{"cutout": 0.4, "encoder_patch_size": [4, 4], "fusion_encoder_width": 256, "fusion_encoder_norm_position": "pre", "fusion_encoder_qk_norm": false}
Rows from block 9 of the image encoder of a small image-text matching model, named by matrix and row number. Rows with one number within an expert belong to one neuron, the router's apart. Each number is 128 + 24 x the weight over its row's rms, rounded and kept within 0 to 255. All counts start at 0. Numbers have three digits each.
Before each expert's rows are labels from the 100 images, of 14848, where the router gives the expert most weight on average: "strongest on" is what is common among them. Only what is clearly more common there than usual is listed. The data: single toy objects rendered from many sides on busy backdrops.
# router: router (encoder.blocks.9.mlp.router.weight, 16x384, trained with AdamW), inputs 96-191
# up: expert up (encoder.blocks.9.mlp.up, 16x384x384), inputs 96-191
# down: expert down (encoder.blocks.9.mlp.down, 16x384x384, transposed), outputs 96-191

# expert 10
strongest on: airplane
router.10:106122142146113080078162132115143115138111134149109134138125088116141113089117162145110137140115129071129129108121126152105129151104167157147112109058184146126104130122122163146112166182107117170172119105108122141094138103167112126126141157173143099147137144144106141142094156106071117130
up.0:086156131146163155134145122130147098112092125155080141107105085153110116117110105116101156091143099113102151106125113145145134127091097128126127122129123116115160146122151113200119171154120102142106121170142121136138145098098153123108106102192134158089129167177093141106126099118135119123
down.0:143136060152097185122137113147138151117153134090097182144122117118129146152141095121117134155144107125095121120119117126159146144144131176116143134126146125162137126094114139112126129103180151105153101166126124140099130179092141108171098124122139113075145140104120127145114133128085063110
up.1:151138109103153155126157143148113113142090175125073114121119125131158153064134118098122129161092164084146140127133146130135109116144129156080106118106127097132117124154168117121156161134129121140134150084105124127126094121163108101108108168148120162160109113121120185151130142130117081138
down.1:140088136124092138133134146111101130123060124136138134150152150114115115153128129105104095133147087148111156123129132099148109121132100144084117144195037118088141137138138132104141111157107161133123089132176109060140084123127112171154138136143148147101116143173081097121120128141142159114
up.2:107113146106129115168183117134146083148126109096156177131129183124112127129119115098159108131150136137125134145143151141110126152136136130142133132069123129091091178148134113069158123130114176227150104094109130136074105107139122132172168116118114064088113127121101135100126147174134127111
down.2:151148115152147143159171152134134130115139147132124116120118124097117148111143127138122150145122095129124131127164138157090147136158123074136119165112145083127121119156118094176092130111146114134089171106138191100130118121104139147100120155142134101155144151157102080139127111085072107131
up.3:137110189100156146153137138111095134121143154105139143106154102135132137131119117076110198110095135137128128146081120146142107119126103174083113132089111079114126135116133126124142113094114166096160163118153140106167130146119149185108131133141133111121145162115155137136120105129144144131
down.3:150086150110089111099108131106158141133112118147122169115130162176111139114191099105143136151142186126132104165090105081129090105117129121151123061136119143108126094131130161122169089092151154137137108138126148105118118107122125080128119083141137101173128157130115154159146123168120125113
up.4:119141124111123139092118110119172123111113100153162099126141108093102117144118117065124126107135129129112148101070108152157116154150129175111108103147125129136126118131121083126151137089099147075124135105101113147149122116192127165131135152126134129086152146129160096154161119131190111121
down.4:155136115117151133133163110110134114146154102160113099137138101144129114099139130118110105090151125105119122099144116109141138097110149146160085138132120155118092142105134139101124140113132105144150136146128102122093127152114144110137121104125161145103128158091111150127100126103186104111
up.5:124139115130151122116083102142099128161145137129054104111117105159095093124140111128160125079156133088131145148111106135160115111094124113112127096150072097170126131118166146074091137168152158139116118140165098103207119097126148119147123142130153109167116141163098158129126154118146113145
down.5:124130152168121134149145114141179083111077131158132160151101167130134112142147118123081152115108128101111173146099074080152108155205112193144131153158136111143135075170156165168097127148152145109097115123130106160113144086146143116131127142136166143130182155135088152115125156130133121123
up.6:154102118122141105183124128129088148122142103104158132115163115089161121109089100109119098135092111112142084123136153169145143133108131177135137133099122173112163117129086161128169124151135203107142151139106147152097094113096108071133117108094121123087134138097180118110112127139086129120
down.6:189149114100109128122135119143126154153114178128119132088142103114116122134128134114112099094142112103122116123144127105126128148128134082145156100143107142148126144134090164146161124148131159184127084132150148127143111164108119126124165113149123133135114133123154141126115132121148124105
up.7:153111126113111118119109120096134122076117124108135107125169123177122115102142129121092132169188158115119115152187127137143104097099121130153098110150129130137125128138168106130137191138142153100121119122161146144104145125093116135145103094125186139098098132146111112132175082068097133107
down.7:149137128096113131146122149134104088122097133134112140138117144158129150127119142132103132118110123158106137142086151139077109103125153149144125152117172149173123086145175141157090121084104146122128136131141123121140143129115174183093149108123152128121156131141150158169136099070136098130
up.8:143114088124099064132139171163122116143156165120142144134112157146183151141115120117127119121085151135147151133152094166131083143132116122134107101104098129093104129146110128145151146161145156127084144117101103157156135105146136124091140143133115153135139141126188090080128129136152106106
down.8:121110115148153137104099083097146119114103108155116085145094096161136159087121112127117098105146143140132146130124136137155139096150205116134127132162155135135124147093136087096101134115119136125121120120134096134110145137118148129168141157122119088098110125125103134092102118136155119152
up.9:091126100124126174120108132109145108074163130153114139108127132144143154166118148124118181112165151133164169120143134085151118150085131157116134139125123137081124133084109149110086178114104114090154124139089101097052113159162147127162152131099140112143119102118136111141104084138094112096
down.9:142118103131136165111105125108122124144084095116118156118126157150120126107137117149142091140109138134077125145145121125127124100153135101114164114117091138120109145160110080131090125136133140183132146156130151134104124133121147109135125119129111068137158131137129139121157119110144143142
up.10:139100139139117130094157143139090114095165111152117154139114123124171089096124106138110158112141139118088117106122130142139135136159142128111134154128101095179096163081136138136116131088087159172118112126158129138084099103068133106120122109108111152110125134105112096115155126108084146108
down.10:126138129093126127132146112170111148112132112105095077132134096113126162113170106141159130125149125149167140137116118138105134140150142116112112130133166127125113094111134123155132145116114118102112096133138169136154151140102105133143152151107136164126128117126161131151115121121082145094
up.11:119159117142108134176111101103089131124112166106151138116118078156134100155129129137077165131114080081161136108148165130155150113126132071121148115123139123101151108113121124141107102097087119100110131085121120113159177140097129168109162165115115190123097117157128126108144147149152144153
down.11:165129119109114102134102123126157148123118098119123091125128123160099097130144156126096098105147126122106133132111128131100135089099165132142123117129103143108101122148115138155126105117129138150079116159079143089102071118146061122113122108121100124127168122117144176129125139108118143144
up.12:118103088139116106102139107131155141133121164137134081136115143082121135067157107144170106117172164104094092095111101132175124135112133103133100115125108127140131129162098098107158142137090115154119162111123113133154128170128160090140152129147114075088184122090070127196166116159119147108
down.12:110141148130115129153130162133125159160169158134113143140124126150131140123149129100163135133110117135127140116171100142122148144141079141082156067099129164092136087169128108122122106125147149095094090108122112169173148099124120121085120116134116096149135154162137127124128119117137143146
up.13:109121108111151127141116099128111113148154132119120136123149124123148130101111135110134159116088123166124150134148110090122156148078110127103128102094132123126160149130125137100174104138110148097148135159113139118127105120097138125165158108153110130140114090134133182135144131110158111163
down.13:159132166143111119114128122121128102111174108154125137096144092147146147193116134102145105149186121110125154136090152137100156122104169137139134120136127128108134119158118097125083094120124131124146105147138123111131095117127126121130108137138153156157183090135147110124106120129092137117
up.14:134112116110155120089116127118126121145145117179126129117138096088129117175130117109114094114081089178131088101121110126140107120140116116150123130098130160145132121177141130125134099172102115077122134148165105102144136119139147109146148159138141154149136124128136178135142118119111122170
down.14:158096124140148168070141132128159138165121173122091155165136139077104132100172105119139135103130134090118104082148150085161112148116114165148139137097183129132111154099115145112124161170128141140175126125100144127145158126082126143115120154119139108133137140145142128133131155133121139152
up.15:119140166120075110100160157127124135124106135121138090152159123137094118134145134096116117125150134172088141127122112111123113126102106090156081127132083093167104107183124165120177132144093122157114105146098172196094120136134124094133175112141142159119120148156070071108122132142103115160
down.15:112154087149173141159141145122121125135145130152112145161109177142128149145136115103127125101106089140117143131130124097090153141097131104149116135171162126146078129144135093151112150154116121119124105116144108144125117143149117127112089120166138144124128146089137142103151157096148104090

# expert 8
strongest on: barrel
router.8:124140168123093123135149106123080171127090149171178115160073168099147112163114177116126113146160110122112098155078069117068124138181101121099129144166139165107155070114124119126120147156138137104142130076106121133119117151096093152130121055139106151147101113138135129139087130143129110130
up.0:149137118111150134177129136099113146121116145111111163107155135124153122137105120162106118107203089133111147123113146128116112125170143139160131139089125155097142139118090109115149108098121113127119136185096100126109127115090169149109132109065121094079130141109087120133124151096117142144
down.0:117120091127109147160102136146130170126100150107104109117168196123119103115096136102115110124117130090149112133128132094147094155158130136107159108128106169143135084095106111150124158137076159143126123131112125120119145111152152119103124133166131105160152137125128122124126145116121181143
up.1:103125131155090093136161135094108132111098150132144138150159141126124114094105141142082107136161161069144118144143112147138111137148095132181113130145105155151137100117145099120109125148124105121142138092139114111126146093101123106149160167109114163106142173119133145119087146143109115116
down.1:111160125144115102090156155131108119096096113122147159097164120109153102113110107122124137160139088120153101096067131120129085141163154082113138105096170139138155124130096105147069141100135147109137127099119179120098110090126160127099160166142137114131131137144124111168108088124130126128
up.2:162119142105131093132142102152098135162133149094110149142139133136149153196102106152163108103159146174134128106129141105049113135156130113157132136160135143157153150090117098111148169135143104123142132094104082180143092139101141113158101071122090113109128128165080094059139133167163111125
down.2:152150116145124131126127134145155119149160122151130153196122128107113122153115114106156144126163125128121097144128137137119106072154160108152140137147088098107148125098110103155140139113136077108148117102111143102098159126101097123107121111096111119141112127162128087115096105154157119120
up.3:133145128119073136130144130100157121162102129152117104136104167153119124163113122115172105128160131097134121103104107114110122125108109141162146144117181128138122112123087130135141131108199139098133165136138130071170131109123099144149111116140107120144102160121126080177097186135077126154
down.3:103127106137081151114089141101103162099130120125129103150068112161161086131116107100115126119136179135110106157103112133130128116125125137114154122120144132175140129096157132110118159162151174080123117107068128147133088116130127173084122090125125128141142121100095116115152100131149133152
up.4:134122127134115057147128139151161131100161105131115119123135157126127100145109075151125132106115145114136110135140114117093103120207159114136152107117115143151164113120118183120121080121165086137171122132115139178114141117147148116108179126158132143153135143127156129131096114105102164104
down.4:155108107150102109097142138121104104122102142105121089148141115123128155148139111182102102136147110168162142174143120138095128132163101138109155139131089126167139129106080141125118104140117089150061133132112133192113132097147153119104131120149132134109119157146125131157084114145131126114
up.5:165145126096168143153110141126130147147129127147132066137137104123142157115149142142123150112066149142145111124045080112115160147146111098112119147158142130151114122142154104142176138172108128109069163118128136115091098122092134139154072145155155099095107127122117149161136116139128137110
down.5:176149161102143112153162144132158179199126134122152149104137131150117149133137121129121117129119149137172150102159126102121108129142114137117173102119139125161118081172093130097127097161137112127115060118144163113128125135120129123147111159163141098163148114118168129115136112131164100088
up.6:111128157131140051103110134150048123108117121119138135138160125124109140145136158151074143114169134155108091079153125090130131134121128153159127102154110142074161096149130094124138124122155114130108139151122191142100128121102100162136167156115106132095118118113088133111165124132089123138
down.6:138162112101106140128078139124135156111134156122130096082121135074122073161140147128108117139118125127153150075099106127098109105126108112100139120100096146104099090118077137146139119133107123125129158138137131135148145201103084122126161092109109133145120153163131125068162128132129150125
up.7:134147106140143120090120139101118140113181084140101113137106144139095150140099139121120124151129133123115143110103102127121130111142091148125106095090139113097172116146143125127166127123087143111135107110137147111117112162121173117164129100117143131177091108170134115121121091161123086122
down.7:141106138119148134154162155100146117092144148153109106149121074170137151137114126116137117130113084135135135152133150162129062130134139109116096165132115063112137157137127143131096163129120124125156155164132104118135124151163141188165131105132133150140109132152167123125153084138122117122
up.8:155124116131130176118100142092128128103133115097123135141151144095198117121137159143130104144140171144142141126125195136174165147117145149098141186114192149175105113140125131145175135148118127111111123113136119094133112100129152133106114101155158120107143104095135126133164138059103111152
down.8:108164121125129129132137137115112141144112145178144107136117108158124148127138111125132114138132129140147192113117141164147140131076091157134146118105101137187151100089091112150134125132104104157093113103111128166149157115106125157140144124084128135125103125103118126173147136089164089141
up.9:119140125102142136161110165140159158139143138165117149138122144131141135110152162141182101163098086148143113128114130104141108131110122149117172118099164132136141096102144093153147136114102128091109147136146151166098127128129112170140063156097108136153118147100141106112162130202113106143
down.9:157188144103132112146089106141098135155114157145129132094152135141139170112096110074148091130118127130123145130096113117173115141188148116125141140133140120113144151119153121105126098136108082108083125110152094130111126161140133132152120157151093137170118114144162106081126122117143145084
up.10:119108143155157138132107113100176100113094077113127071134105111171096100142119104114148126152126130135152172125071093152081139125167160139095142122102110136099070135164135164073164135111118155134115111130166141123124118135116091157121152134099195133111121132138138141137129093097132109169
down.10:166124099121146103118153134107152149129126065166146140118098103139102139136138123128117099131141156141107162117124090116076116161130082146124081164144124143156106154154158170135117145125100130130089101109165152134123092132137106084122116116090103160142125164130110113122117080140125111134
up.11:120090102091146182113137137131107152145127150138145123107130140113181183130112121173163168135133141142096114104155135155161085137134147142105134092140136122105162153170151134111117108145094127135088158108116099127139127116158118163153103146107151127129145118146160068099109109129157071137
down.11:078158164108128136168128103118133150130157133129165106120143143104074109131135143211115145120137122109146152104068109150136147110116141160136140123100090096124103099129095167125119137103110128145128119094135103135141156137159127128111115126111108115146132094137175100116129154119087102117
up.12:075163188119134116086159140079090089166101133119125143115112117130156125159155103108139123143159097162132142155128129147144156154079105124100113102160122114138128120154095107151145125126104125118097125106096139134136128107104137140122129103155146115110137068105120099128110118104133100127
down.12:094100104082177129127134110102148161120109111141154167128137130118146113156112133081113145107154117125131127102137117151123171126120119091154103137068155110122138082082180128146104094078085109170139138150132102097126106159093128158127128150153136145144143129124169155134158138064121126135
up.13:135115116134133135142117113110110144137135152133115121142109110128092089078118146111095153161142079178142132120120118134144153135155115132104122142160110124160113153117167147093128147150152141073155112114161082057096141099105096094149111081144126144126119094126131136131134104171081124143
down.13:139092089127152160111101156135166151123141171140099114129147141170131140138146102069161174161145158153153142136139115160153125141118096105122149136193117119124111139107126131136149171139112146124165136129137178143106129119140120093145160141119110134164107121146136142152107162139124125115
up.14:125146132112154134183172146147155129132111144142134136147128111157115145108168151127106151118126076177110122124124127154141138127072139147120119137126116100175122141119114087137125150184160102097136145156147149123121158151193132118149113133140132138165132161131133101138130112116189154144
down.14:137111099151132136116112132123135155144102116145111164150112128139082145151128164085155152112122129171136157163115138103151159187091141124119122135087111131131118107139146127114136089102124119124128109117155153143077126146102131140093142137135122079141156126152142132163164120169127153139
up.15:151150107098107130072195098118130130080173123158116092125120136127108135098167094099157093153097108074122132079092120137165135133146105102116175104139154137130080115162114112149086110113140115112119127141105150127140141084132084116154159126131157145128128127122140150156090125106104120157
down.15:081105134107128112140135129125154138158109113100177118114160121104108121121133199127122151130114135136133126153153110108157103120132156155143146128156099127082090119139165113140137104114147131131133099088111118143094098107132133143092131083077123148148154169125125104195134135130117105145

# expert 14
strongest on: flower
router.14:143147168148088086140175119086109151104116105101202176088122169138162133164121086115121129087118149103165152153122146146118136136146121131139118110118133165120160132147089138103104129123139120094122091128105082159143115109106150206134152126155118172115113121101119113113114153108085149160
up.0:149109102114177177149136140191138104121129106098116103130161113135158158142108152132146163121130091141151126137132148113169132126165118102124108137204184100102159125131107135134136128123095091097142158127150165124123134139173122117112096136097128122127141135128122173161165134167124172126
down.0:130066131135144122109114068099143075115127173129159106118093139155114155163122121135148092129139084138159200116146171080093159146149126107127131143141152171126105110114150105087122116125118125141131107140165144164120116170150107135143129124103142129138162140120124140137144137115101155098
up.1:115123107129116137124101144141128134135151164122106187096145140120169153142148166104121158132075104118125172137103103100086119119133102155138090128190137117161113099168121127111118102055112109189149109156122125153098109153128129124163133151128133102150142177132126097131139146132144136100
down.1:131128118121157145137158128128107131132130172137143140154127108122107127132099122131163113115173142103100085143134147165160149132131183155134103150188148127109129090190115171124108116118117126131118155149132174108108122131115130151102132075149138104171106113152067133121130147098137155103
up.2:186135165125151082126118168115128125121146134116087142159158124084120125153113168183094125115097125125110144096141125098135128111118126181157130145133099100140127132129107131147155144123101114149135148143114168125150126126139101120145130146099124179138122159126147131123120112116086114111
down.2:129114093097135092114135067100131141154162110124097140122057141120105108115098143133154161136121097136146131107162126158134142091148112124136131144127127075108107127131165122151165101100104153098138106176085098088103142060154141121120132106187129106173121098118189142098156113146186116125
up.3:112095124114123110182146149123120134110096152078174161111121140115115092134142179104159130127093089110110130137112130120149140071055128120091131153114103139151125144147106070158157129126088113118140163143159159159138119148123118093167109136137123176128134134098110150125120115127196153146
down.3:111156130134154112120152080111102114093174156108118144150137160131086125121132147165162086116149136083097109091132120148115071106124134134162128131086110120115160167155120171091141119110118149123109143137141099125138122146137146104114114104115158112143147181168117154102181124136144133127
up.4:161112149175142099072159179168092126170092126100089141161150096123162103202086135106088130111116122105170121162108106140110135147148149118172125133090128152109157160161107132128134114138131129119076137128114166151129130123126130123134128124164153150135141119158045138149138108151147111124
down.4:188125144121156137140127086082118136115113175152096168159151098139101128115101157110133101127140105132100136098132107069162107134120152133119133153103107121100091118108152112140138116132109145118152138134158120131124130109135126130154110161117098122119161076130092097133111146136138147130
up.5:123108114170113112157146164170083137064092148153127141188166142094148126133147106160146149142161114147116141129129162106132152166127154116131126092153118139117108107111174119149127168117108158098161110152149119141152116153158127126145086146112113159085138132163153141157143133175066134142
down.5:107114125146118128094123136117122143141119152121138171133168114100169178108112140143145110112159158123096140171115134115105101134094158126138127077123151154115161110181096116146142131113122108138116119151098126128136147134169087148120151136119118122117142108114114099144165104126135122139
up.6:075135148132132171120117172104139120126106132151118111139154124131137110117109128143095129132124143136135158139143146122108100082116120093129082137116117111166103094146083100147087133174118138089151071136154105104115122125102125100133164107112073157118165158122078146136132116118141125097
down.6:152116125129116093112140100140132152147134145164125081182121121113112163138147191149121118175119130138113143165111100084111163141174132108179145133153146114123099146140114155128119117062129136117138192185117084101108114145126113120119149153100160107131127123126167149131097087154112110169
up.7:106158116181120106104102129170163116106120110172130084143133146162178126158084135157106141143109134128131141125140150144158158156104122151158101125171160136178108146128146146122123134104130142147125149135102168130155140102110152142140101108176099074105086143111107130122102172142130121136
down.7:093116067157135138185140129116096112063123127149108114130109114120138152133146150129092127142112156093142127133162106147135139116134123121146142125138139153122114122117144133118144111121093102137167124117153144068128131128098157127104167160137125056122168134127146158110158054105171110167
up.8:129101083143143176116134109179161142125136125097164144122131177155119143087130142118122103133173128122103086114168102177141177162180150116104135105104116153138140111107109144145139144140127104127131140127157132141125123139119089172155134113133122128132134116129179119144120091140112134100
down.8:116133071127147122109118179148151119118121081172146148064103091165067111130153162112122144127149141163114114085167167108164146093162134125131151144102111108162138161132116113133132121131124125154108087164131159081142105138133140109074104172098134110126167110134124129069144112079154157119
up.9:080141144154155103135097086103072114118144132131113107126106085125096104087080144090122115126183128103105141160073156147104093142143119126127139123178117083113139098104109143148112136144088140131112138185129095116115137123157134148147154132159160112113139101155128093126122123073119123123
down.9:171124091111188175134145125102073141184108096123133135124168133117122093108121145090120146098104148144138103077148104073158103132156086123090103104157109135099120107101090133105134135157106139094141100132110128146128125109167118134096161132165119127138149111116131101076149104126186110160
up.10:146163111120086135094096138138177115127133142117106121165171150092129134129158164138118136120160140124134178103170101123135146086088113179085130128137140159106080182093112123075155139175177120133138151112105093115072101132131145161107117148113142116145116123150164136111101152177120107119
down.10:160196115129109162180136117132157106117130169104142088128135164143137150129155120080083101147158122133152118144087116143164132129133166155156137142112120156143115136152108058080150118084111115162138165147178099101079122118139171157101147151164109124131094107130089123135089174114187127121
up.11:138123101155151125117150122089091109151192093162124146111113143111094124106129147132084135146134127073121221144095118122133147100119148126143120119117140144146175163163159134165139118097144165096125101185156122162110084129070136137119117103125135145139129088128158105138133130107117084132
down.11:087121166129121152129118133127163128100100109184164099148160147126157153122138134126146129136134100069112128152152095172084114152119076131156122124125088129092130124115111089144143119120124126127108132140137187135148132133096133162114117133127120091146122127134122108094138145119168171087
up.12:105132075132135109117141108140115090102176095169178111130095148140115092083088136126114099135179161118162098112169069128122170125145126166160091115123131150171149118117095150150133083091131108090104156134110118124102115098146093128143128147120160135059142137150112154125143112117125134137
down.12:151128150118117124155104135114157126138153151121066121118152146104101147074157129136149126106095131124175119149148157119158103118128149142165147099091105106119126146162117083099164121158114080189081090123155146118082131119082118128085123120102137127166117136114140114112145081097148126143
up.13:154119202128133128134096162122164153141132139121126124096107135137143129101144144152111140131129103111086111128142116180117134160143130076101070163129104118120123082142157122129127136162151050116147114119161141142107131079149132093139128098130129113140108147103152137127090155115106145146
down.13:137172153168110129144172154140154118158131118160147079089135104097162161105157162196128152135140106178139137143152145131146151192155139096095135104142125112129142101128153128135126154124122099116117085156119126138130104116121147130130109149135155122163139087122103075153148138163164137127
up.14:114134134140110140137152136119148144114099109092139123115117163141157119154144139139097119082089097128159120101106129093119126134120101098060130134109111126147180125135133117144121148128095147091141146129095154116115156090138135137091094138137114147109123103167163157113063157100161130158
down.14:120155163160133107158104112143133153162110099128140131070073147137111118131132128105113128103124160145117116077125155164170154126126143140125102119163139105113131138077151134134118120127109093132123160109143085151159115171115129143109130112107106138123165166124154112155116122171107117113
up.15:105131189149153106163145100062123150144185140110168104124125140154115123128131129108122162112143141173072123095149118111096163147106136090166113150171126120091118115133111129129139114130099156129148106143139125109126149165121114095124128124136134173099131144131099131126081109123158106066
down.15:134077127093153101120128125126108133135110111133112200137104140120112124126114129121108099174121089110104146163149162116148162093117131113121134081149110098128091138124180124140101135081087135112110089144138095147180077107143124107137104141123114122171094122145149140145158150131151147159

# expert 11
strongest on: barrel
router.11:105109107139110176143073119140108142130157095116073117172188101143101127075146101119126135142140122113146153137136154139154103132126122153148095134124133090155131176108129113101125152171099149139081161130148078150128134149155165091136122179135142131116100131118127099105128149078145131117
up.0:150129123120161131068103129114162144149098115112138140123160107092103149131127118088091165132118126144112121142121118135146120110121102124101155142125102110098090143145142158146143154104097141100110137157137145093125139202172150134087121114097112187143149145140161122090101135111088119164
down.0:139098103136107111147101165115121137115096119137096128091125147142118171095108121142123142164138161185113125132116164124116103123136170152163104084143109152122156107136134119108128143134160148135186128122158124144156141148135153114117113125166149126058151146116136170109145130162110093138
up.1:106116150142170116144115149137118085154106135059128173141140153083124177132118115140116116114115131099173148138141090159093140122136100123113101124149119141109085133135128127111099138089104122119174178107115127067125119065179120116132116123160130154146141088098114101165139099114082113157
down.1:117097149128126147153120111133083111139154084136125105123132158127138090101097124153143077162153147118104171152114179133165131124111163141151111147116075151121090097110132103126205144122095152118142146104116163122164116133167116161106122150132152148111123116127138120158098164129103111137
up.2:147163120109148122140126134144136115138151098127094147107130140161112097134133150150115140145118108124161169144141176123162167138126107175142114132147125114135083134110122131132079141096165138112149074118107098119139128157129145118161089059123156100141153150151136140136143128122117125146
down.2:122071147175108157141137151113139168076137111100166177158126096144111080178053154111130121124088138142133141130120132110131154114107147109103117140148120176150139134157142111110117118152117137086129104159108159131126147092116093101124126121108096152087148129089168104110142135095113113143
up.3:108124160061137106177169092135174122157126129104109147139139168144106095130102125095105108117159135172138193155158156086101165140179138111149133125114097141092111084123157150098138094138102126188118105102109147147156116132155142113121155139127114114131160156148106131106082145135123157104
down.3:064108151116113137074140093115135096164100105124155173106106125124131088110127131084110150137107109114097142180120140082155098101134116109147127123115158119108123147113136117111126134098150082139152108131141134095126135123121144146164176151128107159068146144125132096090129175153102104153
up.4:109128103160109103114113098151105146112103167140111132145162127097092099114115151133128106131129158090140122133148140155079135122115118120117159134120182142148104141148132143183149126177099127197142099127139131171111085156114110166147129131109097080158158112153136119130140089197099111125
down.4:172128146080130127125111088087130185126140072157150094077151154151101091094102096128169120155155136132129104110145131150065146147156099164100121099112137083125146126109163150153128142147129173153140143114111113134073145166152167147137103128084113140083113095132127128097173093100188151124
up.5:150155125091159121117123136106135126070168114122090200117124120122153094062120145117091155142167128115169114125121151149184129145128132119117144142102112142145118140150138147132194147114094158106130146168159075115176130116122146159133101125098177118181145138127176126119094127128175109144
down.5:145109132132110151121134128121144118150103128088139111115118081161156103089147112136113135118113152127125049125121113145125130131125160148126140094130134131180106129105132155137092079129098127102112102122139144142037146171155126155118085127115096154160143119123130144116120157126125166155
up.6:162128155111136095082145140137114098143131061085144127161118105137123156135096120089202108091144154071127136124093096094125132103125115143102091122103156151160136105159157079170121136207135123161141107107134127123036148137108087138116096105112114128080136148158127099127137160136078106120
down.6:152132146115126109088161127124164137098151135117109142101125087123116118151062177110117140120122142131104128133133158148108136125146130102083126143153141163146114117123093148117098126136077124145109145146136156139163125106107156064150162145157096174132129068124105115169099112124110097096
up.7:124142130162132151108115121107107146117087154124088122120119073132107121154110120080130131149107110106104110150093152081173134143105125114143146125100062134098106106131121127147155129114111140122122115115150116096153118159100152125111096117140124115079084095113177121106101144173141132104
down.7:117143121149133120093146159181133119080133117143172111163096129089114138118086119089129145123173122140097133119151100125148087100131148123132127105093095136097152141113151127109101107095139136119123112120095115144090084138127088133179162134123155103129095080133146165148116112129165139132
up.8:153121108123108135112109093163158100141069133123110127136130127156069108095120129083114124079081165133088130142153125119138145138133119143115109143116107140184132156151108140158145117160178056117143131167105105111126115148152124156170138154145159111135115156095117181157133142144138170134
down.8:164062126143123140125144124152090134113136146141143140144133148175087076113125118120125134113132187114123094123110107141110133173157101109090128083147134118101147148129124115130113127145098135096090171123151116140085136142121163114124116158151138159137150150178144148163126134107130120118
up.9:127096134154143176113137132131112115141105124116126100143144144146140114142157118109139161109093095120160143119113140114107145130202120117152144125143108047095145136105110098095142135130130155142103134116116191059100154105122110101103132136111105120145132087131126124116186200173121122162
down.9:105068143143144100145151113151119154152167118113091150155136141155072105122115152144139093115126116136127162115137127094123163102105142122098151149135111131137146130107107109121086140119158140105149124155152106135184103129125126122177117140126163111151148123142103143145115140136103143127
up.10:147145143131139108109158143121097142157131161134160090136165145140122127104119106130132130109175148099134094100108090134119102125072144136084084147109122116149110124141142187111164115155094102145115092096121118125109120120105138093104151092166112146147134145101100135087138095124140134129
down.10:069123178151104159141140119121193132129157155095137136105112098137136183120137135107118085141131037132103105130119151087144105142143113186102140146119067111177108088143102108150148138128144152129142153150165086102171149147138100090155125107120157168111129092102099150107099110155134111120
up.11:114111122142160141141112146146085118121154108104137179131119150121093101121149120163127127113137112118116193122165176152130108116163136112089113123164128106099100148147142121138113120103130126098142062130140188177128147157105102148131100092097130156115139160095091102119113172093121139132
down.11:150136125134166099143100113111127155117160102152139127106112127123134094120143111099128154100160098093130086102120080114167120105100099119139164128176144116104073169123112167144114148133105097178148094145081094113136131144152108119107086108083102132126128099131189142165093110104126122156
up.12:133144117150174132125103112122159135104119131126101120118097152151112120119144098159130122131105114091107129159128168099110146112094117086094109138121163134130108113142114110152144125125102118120124078122181147116115118125158143100128087116184145132124127124151107128143112129168130139089
down.12:173070139088134140121099147120112080143117139118168134124123154100158139138068173144151131157107168135101163069156147122105124136100138145136118139103117134126151128103110167160152138131145165107113114093124153129097135102102117160082137108114122111126142166095125104142123140112118128085
up.13:124131131111130122116085132135169153140139130110148076145124128080141110189149138123121161095110142074121106065117099135115157119136164140115106141155064113141131085105103117117096123155139116156155133104116107148092132109110125116111118150145114129143140156101114137133142143144132150145
down.13:117171126146145154119096165152175088119138187108132129150133098106165155187166132111131105104129129166098087116111125156121121183159104172127098068156124136133134096176103135112176134147143145110134136102167129143128100071122147115139131148112130119134135127107127129122173141078135157141
up.14:132097144112075127131116106133120114090177124149117140136084142092108098129139106104157166149165152133143137113108129157092162160114109152135127151110100131114150159136132103153124143095117119134107131097136112091142101120117135146115167116167098130142148103127133082131153120127124134132
down.14:099112146144090189115127127138114124157133117151130090116161107116136119100151106111139121104174174169108111142133133122149138123133114169157161144112139179144097176135146090126106180088113184099152160151120072097164104150099129110130100192162100132112150125084098108111104128107096178107
up.15:106178136169167152155073122096133126144111101106130077127163118110128101125157151129121146109118094162124128150125140142174092121076156125111168148151125111103145131102130103169137124123105144146164149096156106148149122128132113139119074128156083109157138130121091116076127091158143132116
down.15:113140146133111129109098127127121087118170114139113108136091148095144154126135143100119152149100190140140155136151113143119128135077154118140094122054118126151133111112106136077123143114116124169172138084152149155138106149100084149128136136116163119172067144138092102155126157112085075134